{"train_examples": 39062, "gain_aug_db": 6, "n_mels": 64, "tokenizer": "char", "vocab_size": 21, "decoder_layers": 8, "decoder_cross_attention_every": 1, "decoder_tie_embeddings": false, "orthogonalizer": "newton_schulz_5", "adamw_lr_other_params": 0.0021, "final_lr_fraction": 0.01, "warmup_steps": 50}
Rows from block 3 of the audio encoder of a small encoder-decoder audio transcriber, named by matrix and row number. Each number is 200 + 20 x the weight over its row's rms, rounded and kept within 0 to 999. All counts start at 0. After the name is the row's rms in percent of the matrix's.
Before each channel's rows are labels from the 100 clips, of 14976, where the channel reaches its highest value: "peak on" is the class under the peak; "strongest on" is what is common among them. Only what is clearly more common there than usual is listed. The data: telephone keypad tones over noise or synthetic speech.
# c30: last pointwise conv (encoder.blocks.3.c3.0.weight, 320x320x1), inputs 0-106

peak on: key "#"; key "0"
strongest on: number of keys: 1; last key: 0; first key: 0; first key: #
c30.235,096,163,196,229,210,201,219,186,187,209,198,151,217,243,174,202,200,214,190,213,196,224,196,195,214,246,182,182,206,194,204,205,209,208,167,221,191,238,170,206,180,234,205,189,183,219,245,220,198,213,219,199,200,186,180,201,214,193,234,187,230,175,185,186,180,229,212,228,230,226,173,185,206,204,214,177,189,194,211,198,213,164,214,181,242,198,213,192,198,221,191,172,224,202,217,201,209,229,212,188,203,202,255,181,209,188,206,202

peak on: key "B"; key "C"
strongest on: number of keys: 1; first key: B; last key: C; last key: B
c30.196,098,189,222,205,185,211,215,205,231,189,184,159,197,237,204,187,230,180,205,167,207,186,229,168,170,223,174,192,218,244,215,204,210,192,221,224,231,208,168,200,191,220,202,207,219,216,196,174,236,216,201,189,246,217,191,207,206,164,189,228,192,230,219,192,192,218,218,217,219,193,197,202,198,226,237,243,199,200,180,224,178,222,209,226,167,216,186,239,174,174,171,207,187,200,190,190,211,227,164,164,210,207,174,224,193,183,243,193

peak on: key "2"
strongest on: key "2"; white noise; number of keys: 8; number of keys: 9
c30.214,096,146,204,231,207,158,176,204,160,243,194,165,190,172,184,172,226,237,215,218,229,186,192,168,227,161,183,190,159,186,192,163,180,203,186,244,170,221,152,187,212,190,179,194,160,206,223,140,225,185,215,200,181,215,220,192,193,195,199,185,215,221,203,231,230,237,204,212,191,196,179,225,172,216,144,166,195,184,186,181,163,157,188,215,197,186,181,218,191,194,221,182,186,218,214,186,177,225,190,211,234,192,209,187,192,200,214,212

peak on: key "#"
strongest on: key "#"; first key: #; last key: #; number of keys: 1
c30.239,102,195,214,206,224,186,162,171,220,220,141,220,195,215,183,210,192,226,162,219,209,191,204,221,209,196,148,182,212,201,213,198,168,222,215,206,196,198,183,179,153,186,213,203,175,183,230,198,177,201,205,210,158,203,188,210,216,237,222,201,202,167,193,215,177,193,186,172,228,203,204,177,186,202,205,178,198,203,169,212,235,183,182,205,230,162,229,219,224,187,216,205,201,184,227,188,210,193,189,200,206,196,223,186,195,175,206,214

peak on: key "0"
strongest on: key "0"; first key: 0; last key: 0; clipping
c30.229,091,199,205,240,177,184,196,211,182,226,209,204,202,217,204,164,208,216,225,178,169,187,152,158,209,216,185,177,173,212,212,213,169,217,205,192,185,216,212,214,196,211,226,161,181,199,206,199,206,178,160,233,188,192,136,165,158,171,193,192,218,190,217,190,186,161,194,188,183,225,169,205,201,200,186,157,192,244,174,195,225,181,207,166,203,225,202,226,178,201,227,180,174,180,161,208,224,200,187,196,199,189,194,166,190,176,182,173

peak on: key "0"; key "#"
strongest on: number of keys: 1; last key: 0; first key: 0; first key: #
c30.299,099,216,205,211,177,203,181,183,174,178,184,183,191,210,198,195,168,233,236,209,219,169,183,182,260,233,184,223,208,218,164,191,159,174,200,216,175,191,196,221,151,196,204,207,194,169,213,234,193,197,213,195,184,175,228,153,194,227,214,185,176,209,162,196,156,215,198,207,203,230,168,188,180,198,200,165,200,237,207,197,220,197,185,203,189,200,239,248,206,194,194,202,211,187,217,151,214,206,208,199,145,166,188,210,169,205,242,184

peak on: key "3"
strongest on: number of keys: 1; key "3"; last key: 3; first key: 3
c30.291,097,190,238,247,181,162,192,219,179,184,229,189,181,213,243,190,221,203,211,192,149,201,180,159,212,180,194,190,202,191,239,184,204,199,225,220,237,224,172,235,201,187,187,197,201,196,208,197,187,219,239,195,205,223,184,229,220,203,207,207,196,254,205,180,192,217,182,193,190,194,231,218,192,197,204,180,180,218,208,199,217,161,195,215,211,184,216,206,203,192,172,179,231,197,213,185,207,172,197,194,200,218,214,200,158,162,192,221

peak on: key "0"
strongest on: key "0"; last key: 0; first key: 0; number of keys: 1
c30.317,094,168,138,187,203,224,217,187,198,208,205,197,167,221,187,187,199,243,224,150,204,177,162,212,210,232,178,185,235,185,187,183,209,205,241,210,195,207,264,197,209,182,199,212,227,189,187,170,213,231,169,180,227,183,186,162,198,175,231,185,178,195,216,199,201,182,199,166,181,204,206,172,214,193,201,179,208,187,236,193,199,210,218,206,215,219,203,186,212,191,180,204,187,211,237,209,213,183,235,202,203,189,188,159,208,228,218,207

peak on: key "2"; key "3"
strongest on: number of keys: 1; first key: 2; last key: 2; last key: 3
c30.142,095,209,183,172,192,191,220,229,239,226,220,201,207,221,210,207,220,228,200,211,208,211,238,213,196,203,216,238,172,180,220,208,227,217,184,180,186,165,225,188,201,202,226,196,222,219,215,211,207,206,205,185,226,203,208,186,202,195,192,166,223,215,203,212,217,171,217,184,229,215,173,240,212,205,219,227,222,196,213,187,210,200,214,223,220,190,223,215,197,188,208,224,197,203,244,177,161,194,232,233,217,183,194,218,215,205,202,200

peak on: key "#"
strongest on: key "#"; last key: #; first key: #; number of keys: 1
c30.10,107,208,200,149,203,192,190,193,224,226,210,174,195,225,204,207,195,205,227,182,178,210,205,231,166,192,183,203,180,182,216,201,212,216,206,212,202,204,180,227,231,215,182,144,200,200,164,209,244,201,216,194,207,220,235,225,180,218,231,214,184,213,175,223,177,224,207,202,208,204,194,204,219,228,202,219,208,216,238,230,161,199,245,187,194,216,250,197,217,186,184,209,217,204,211,195,191,214,221,226,245,204,200,240,194,177,190,211

peak on: key "9"
strongest on: key "9"; number of keys: 9; number of keys: 1
c30.152,104,239,200,204,172,187,175,227,245,200,172,220,169,197,211,189,196,209,152,229,216,196,165,219,172,164,186,230,204,202,221,176,279,194,178,174,239,248,207,194,225,227,190,200,201,222,194,189,203,186,201,206,205,207,216,180,183,183,172,185,170,185,204,201,189,194,200,189,207,185,231,182,223,181,196,213,227,197,205,200,201,202,210,200,215,182,217,230,166,221,193,155,191,190,194,202,201,208,213,195,201,190,199,235,155,220,190,190

peak on: key "9"; key "C"
strongest on: key "9"; number of keys: 1; last key: 9; first key: 9
c30.40,108,198,233,207,184,196,238,224,207,158,210,178,172,205,226,177,181,200,227,206,211,197,215,180,175,166,207,199,185,211,180,168,197,167,180,216,270,213,160,185,196,217,190,230,205,215,207,222,265,206,176,226,169,194,221,112,240,236,172,219,172,204,203,210,158,205,222,216,237,134,172,212,196,168,205,181,160,185,178,198,180,192,229,209,218,186,194,194,187,207,213,183,195,235,208,203,192,226,209,222,191,193,191,188,191,226,219,167

peak on: key "1"
strongest on: reverberation; key "1"; key "7"; number of keys: 8
c30.293,102,198,208,183,184,215,231,185,192,193,222,200,186,193,208,232,206,243,200,195,253,223,165,172,190,216,210,199,211,157,189,203,156,221,183,200,207,203,220,247,198,217,206,222,213,238,199,184,196,221,183,182,207,211,197,231,207,173,220,220,193,190,214,192,169,184,217,213,217,198,219,207,221,197,203,203,211,220,219,209,191,211,186,226,198,206,172,200,197,217,151,186,164,243,194,185,231,228,210,202,190,209,174,182,205,209,198,165

peak on: key "2"
strongest on: key "2"; last key: 2; first key: 2; number of keys: 1
c30.297,104,207,226,205,196,279,238,240,177,216,212,221,177,233,212,168,230,204,190,161,211,179,195,176,228,136,169,194,164,181,165,166,179,236,208,176,300,247,216,220,214,218,248,201,232,186,188,205,235,214,236,194,188,254,198,215,231,174,163,240,171,226,187,220,227,185,185,210,198,167,194,203,184,190,214,222,198,186,188,183,184,191,168,208,183,217,197,179,221,220,223,216,183,206,212,189,216,176,248,197,241,205,184,189,185,180,189,204

peak on: key "1"
strongest on: key "1"; number of keys: 1; first key: 1; last key: 1
c30.236,099,176,216,186,208,175,189,179,202,178,201,222,201,218,208,204,241,206,204,184,256,195,239,201,199,221,188,182,215,199,191,203,166,237,239,202,196,224,204,201,204,199,205,186,214,201,207,194,174,208,186,232,192,199,201,190,218,217,187,163,201,224,214,190,195,232,206,214,215,197,234,227,198,200,196,185,234,221,223,197,229,171,205,207,224,214,224,197,211,178,213,244,267,224,236,212,218,171,225,225,171,204,153,192,192,202,227,179

peak on: key "1"
strongest on: key "1"; first key: 1; last key: 1; number of keys: 1
c30.98,104,179,218,199,197,184,185,183,249,200,239,166,206,244,224,157,205,156,201,195,251,243,154,181,158,191,188,180,166,192,199,232,131,161,210,193,220,184,183,169,190,196,216,171,234,206,209,179,215,193,175,196,120,208,177,214,195,172,168,194,196,238,162,212,217,219,189,256,189,199,213,218,213,216,210,185,213,205,205,168,250,219,193,208,214,205,220,192,212,205,206,216,211,157,176,195,202,204,231,230,246,173,193,201,172,207,217,237

peak on: key "1"
strongest on: key "1"; number of keys: 1; last key: 1; first key: 1
c30.146,100,202,207,197,214,202,187,185,192,188,226,204,166,192,214,184,228,180,196,201,223,189,195,222,183,196,189,193,200,191,177,212,194,193,215,227,224,193,215,208,223,194,275,222,207,213,211,240,241,226,185,194,263,199,207,203,221,175,217,217,228,218,191,194,226,253,235,211,228,227,210,183,201,203,219,219,195,208,207,191,179,176,174,179,182,234,193,209,181,220,201,201,225,207,219,171,188,186,231,253,229,219,246,231,236,165,189,206

peak on: key "2"
strongest on: key "2"; first key: 2; last key: 2; number of keys: 1
c30.301,096,179,246,210,198,221,201,275,209,186,236,190,205,239,245,212,222,213,178,223,184,163,185,206,216,199,169,163,224,177,205,217,189,200,161,218,197,189,276,209,234,220,204,208,211,209,211,177,199,192,200,203,205,228,177,159,184,180,188,186,204,195,200,184,223,235,196,234,210,199,198,172,171,197,202,159,155,202,187,191,234,210,184,203,169,172,173,213,226,198,197,217,189,197,233,210,215,186,237,185,204,185,183,201,227,206,204,221

peak on: key "#"
strongest on: key "#"; number of keys: 9; clipping
c30.284,097,192,232,166,217,171,231,194,231,182,218,214,202,154,225,232,186,235,191,246,219,202,216,225,160,199,190,149,194,231,242,197,175,229,205,184,170,188,182,243,196,206,162,201,167,199,231,236,179,220,192,199,197,196,194,188,199,212,207,213,198,204,177,187,183,228,209,176,197,238,220,176,231,187,193,194,205,237,180,244,241,182,157,172,174,168,220,180,194,198,207,169,204,190,238,215,141,179,201,202,201,212,171,174,213,153,188,211

peak on: key "*"
strongest on: key "*"; key "7"; number of keys: 9; number of keys: 8
c30.249,099,166,188,205,180,205,198,149,211,186,194,192,219,177,215,185,176,147,207,171,201,205,220,211,173,192,198,221,130,185,218,220,222,212,207,201,171,158,179,212,208,191,187,213,197,240,207,186,188,184,235,188,232,186,199,181,207,197,190,226,209,185,233,190,191,155,192,200,169,195,183,207,201,226,208,189,187,199,213,170,135,228,219,204,220,167,189,225,186,166,187,194,222,183,228,195,203,189,182,198,185,245,199,227,199,192,198,208

peak on: key "#"
strongest on: key "#"; number of keys: 9
c30.13,102,203,193,218,189,229,217,162,217,201,212,228,210,218,177,206,200,209,191,203,209,169,190,220,217,200,205,190,184,182,180,185,193,176,173,200,208,233,231,218,144,178,156,207,191,193,227,238,244,201,224,167,194,213,226,168,173,224,218,183,208,184,165,184,213,172,162,184,207,209,192,202,192,221,201,156,231,196,209,199,203,216,185,218,231,235,189,229,189,216,199,168,188,212,171,164,206,215,184,195,187,170,166,185,209,223,214,178

peak on: key "2"
strongest on: number of keys: 1; first key: 2; last key: 2
c30.129,100,202,202,219,214,205,172,216,198,232,221,221,192,212,207,212,218,197,210,200,231,201,172,215,212,208,234,206,219,188,214,204,230,186,199,193,230,216,246,198,212,202,208,184,188,196,214,190,221,177,241,200,160,239,226,213,227,220,199,220,195,236,174,184,238,247,189,190,211,173,227,215,209,180,180,191,198,181,190,216,200,164,171,186,226,178,144,153,230,146,168,201,207,196,151,191,196,181,191,226,201,222,199,221,187,186,152,180

peak on: key "#"
strongest on: key "#"; number of keys: 1; first key: #; last key: #
c30.244,095,230,222,171,196,195,234,227,198,195,210,169,183,177,210,204,219,254,182,235,182,168,197,190,239,196,216,202,213,144,209,203,188,201,250,196,211,222,194,200,192,202,218,209,216,215,198,203,181,193,194,201,244,151,229,191,197,251,244,207,188,208,170,240,178,165,190,180,199,194,174,180,198,200,221,191,209,217,209,183,245,209,231,184,219,215,195,205,181,194,190,200,182,215,198,200,188,208,208,188,182,201,200,181,184,220,213,201

peak on: key "3"
strongest on: key "3"; number of keys: 1; last key: 3; first key: 3
c30.314,095,212,213,165,174,212,132,205,197,199,200,201,210,199,182,174,193,229,182,197,178,203,212,203,202,198,202,195,221,198,225,193,177,200,211,201,213,182,200,210,178,205,179,169,234,184,212,196,201,214,163,208,213,210,185,189,212,196,239,221,222,222,241,205,233,192,211,203,218,209,202,223,178,194,190,169,196,215,206,239,211,199,217,208,232,175,225,191,211,218,209,214,192,207,245,238,183,203,208,197,232,214,200,219,184,205,217,202

peak on: key "1"
strongest on: key "1"; first key: 1; last key: 1; number of keys: 8
c30.126,098,174,212,182,212,203,234,227,249,199,225,210,213,226,194,194,237,233,232,175,221,204,132,182,197,175,230,202,208,171,190,201,209,249,210,207,142,200,184,203,227,229,203,173,254,181,184,176,228,221,205,157,149,202,132,248,196,157,200,209,203,202,239,161,193,178,190,237,210,171,249,210,195,185,214,172,182,188,241,155,192,202,172,210,237,201,149,185,192,186,197,244,209,179,213,195,175,164,222,235,207,168,187,179,204,167,186,195

peak on: key "#"
strongest on: key "#"; first key: #; last key: #; clipping
c30.279,097,201,166,210,184,236,156,148,228,157,181,163,237,186,160,198,237,214,225,248,222,185,201,208,174,221,164,236,239,231,232,203,198,203,249,185,152,209,181,209,178,208,195,215,193,206,217,213,205,153,223,176,152,179,237,275,178,241,211,178,155,234,214,212,200,184,189,196,198,202,190,173,175,223,230,207,193,208,239,242,221,209,206,202,179,208,198,232,156,201,222,222,209,214,217,204,226,225,179,211,195,197,190,186,201,159,191,174

peak on: key "3"
strongest on: number of keys: 1; first key: 3; last key: 3
c30.234,088,221,201,202,203,188,171,193,202,197,231,229,179,200,199,179,244,228,190,193,235,224,203,208,205,236,227,212,214,216,223,225,232,231,196,192,211,194,186,238,204,216,203,209,182,182,208,194,205,200,216,227,197,210,175,202,190,203,183,235,217,204,214,193,187,191,194,209,189,222,136,210,203,223,181,225,212,208,208,188,182,204,241,180,193,251,202,202,216,204,221,209,183,200,196,200,217,190,196,219,214,161,217,164,197,206,216,217

peak on: key "*"
strongest on: key "*"; number of keys: 1; last key: *; first key: *
c30.145,100,184,216,148,219,214,203,215,198,203,228,177,180,205,187,207,181,193,183,234,182,218,194,192,136,175,190,214,203,188,197,208,180,196,230,191,206,194,145,194,235,213,220,210,210,181,171,263,216,166,206,203,212,222,221,182,221,260,206,208,194,220,171,184,212,217,198,198,226,216,214,174,220,239,215,171,220,210,189,215,201,172,218,201,219,194,183,185,208,216,171,197,225,169,202,183,187,188,207,183,213,218,208,155,182,229,200,239

peak on: key "1"
strongest on: key "1"; number of keys: 1; first key: 1; last key: 1
c30.96,092,189,188,163,188,198,181,182,218,218,244,174,198,231,194,194,190,211,170,189,241,226,248,205,238,224,225,185,202,183,210,178,220,225,174,206,178,223,220,195,226,197,154,195,229,191,194,173,246,161,204,211,210,210,188,159,224,164,205,231,209,220,211,213,193,240,212,182,204,210,244,201,196,189,173,184,175,179,211,202,235,193,208,208,207,208,165,191,243,201,154,217,184,189,174,199,181,220,215,168,170,201,203,202,162,193,213,188

peak on: key "1"
strongest on: key "1"; number of keys: 9
c30.220,103,218,183,166,157,204,187,160,211,214,196,219,193,221,189,198,154,201,207,180,194,231,205,148,173,218,250,236,219,178,185,186,178,212,257,210,228,188,180,205,179,224,255,197,185,175,198,229,182,227,182,218,218,186,188,190,212,177,198,206,226,206,177,150,217,198,198,225,256,207,206,216,185,213,194,217,197,202,201,189,148,193,155,206,221,183,173,177,215,209,212,180,236,216,209,172,181,194,233,236,182,197,199,146,215,204,177,179

peak on: key "#"
strongest on: key "#"; first key: #; last key: #; number of keys: 1
c30.94,101,201,216,218,198,216,248,174,183,184,206,221,227,183,201,199,172,176,240,189,200,224,230,205,203,203,208,214,186,200,205,210,191,199,165,201,164,214,213,169,254,196,193,175,193,190,201,233,190,241,192,190,191,187,235,226,203,222,218,210,199,172,218,189,197,187,251,177,195,184,214,177,195,229,198,206,232,177,176,199,235,210,235,197,182,210,218,227,214,225,222,247,196,229,223,175,164,224,228,233,213,253,192,205,208,199,189,177

peak on: key "3"
strongest on: number of keys: 1; first key: 3; last key: 3
c30.4,096,212,220,233,202,213,228,195,176,196,200,222,204,186,185,230,202,226,219,224,180,189,208,194,255,202,169,201,174,187,212,196,191,221,205,220,172,214,155,179,200,184,191,183,227,238,218,211,232,221,191,192,227,202,188,208,231,220,202,209,232,264,231,203,182,196,203,199,237,185,258,236,194,205,227,173,216,206,199,246,211,205,207,202,210,213,211,198,188,210,199,204,204,211,201,180,203,199,199,186,226,182,189,216,198,173,204,239

peak on: key "0"; key "8"
strongest on: key "0"; number of keys: 1; last key: 0; first key: 0
c30.178,101,227,198,208,183,198,160,239,182,223,175,173,209,165,157,224,230,207,187,180,169,206,225,202,221,188,211,178,234,214,196,228,169,193,162,185,173,208,239,154,183,204,235,181,188,208,202,181,188,199,178,183,226,228,180,195,176,181,222,168,207,217,170,190,235,184,171,198,214,265,203,201,243,247,219,244,181,182,216,204,250,176,158,164,198,214,201,184,185,197,184,150,213,206,194,191,195,196,179,200,168,186,176,208,183,193,156,212

peak on: key "2"
strongest on: key "2"; first key: 2; last key: 2; number of keys: 1
c30.27,107,215,187,202,215,190,213,227,196,206,202,216,214,161,229,211,223,226,246,210,146,187,191,200,228,241,201,169,175,182,189,209,244,202,215,213,210,196,233,180,226,181,177,201,162,191,185,199,188,201,169,190,183,210,213,218,195,213,215,227,197,184,250,184,215,206,167,159,196,186,186,223,212,179,244,184,221,181,201,197,150,189,217,231,173,172,196,167,202,187,211,194,192,191,231,173,213,207,238,215,214,226,191,259,226,188,168,223

peak on: key "1"
strongest on: number of keys: 1; key "1"; first key: 1; last key: 1
c30.49,095,194,191,194,220,166,187,168,232,221,201,203,177,186,208,157,208,215,194,169,218,227,191,211,177,216,209,197,209,211,149,193,225,232,248,180,187,254,181,198,218,208,185,210,239,192,198,183,176,205,169,227,203,215,187,233,205,169,259,242,213,175,228,194,208,228,183,196,185,202,235,200,238,238,186,182,196,217,201,198,192,209,179,234,217,232,172,210,174,184,179,225,198,213,176,182,190,218,221,197,140,209,171,203,203,196,179,206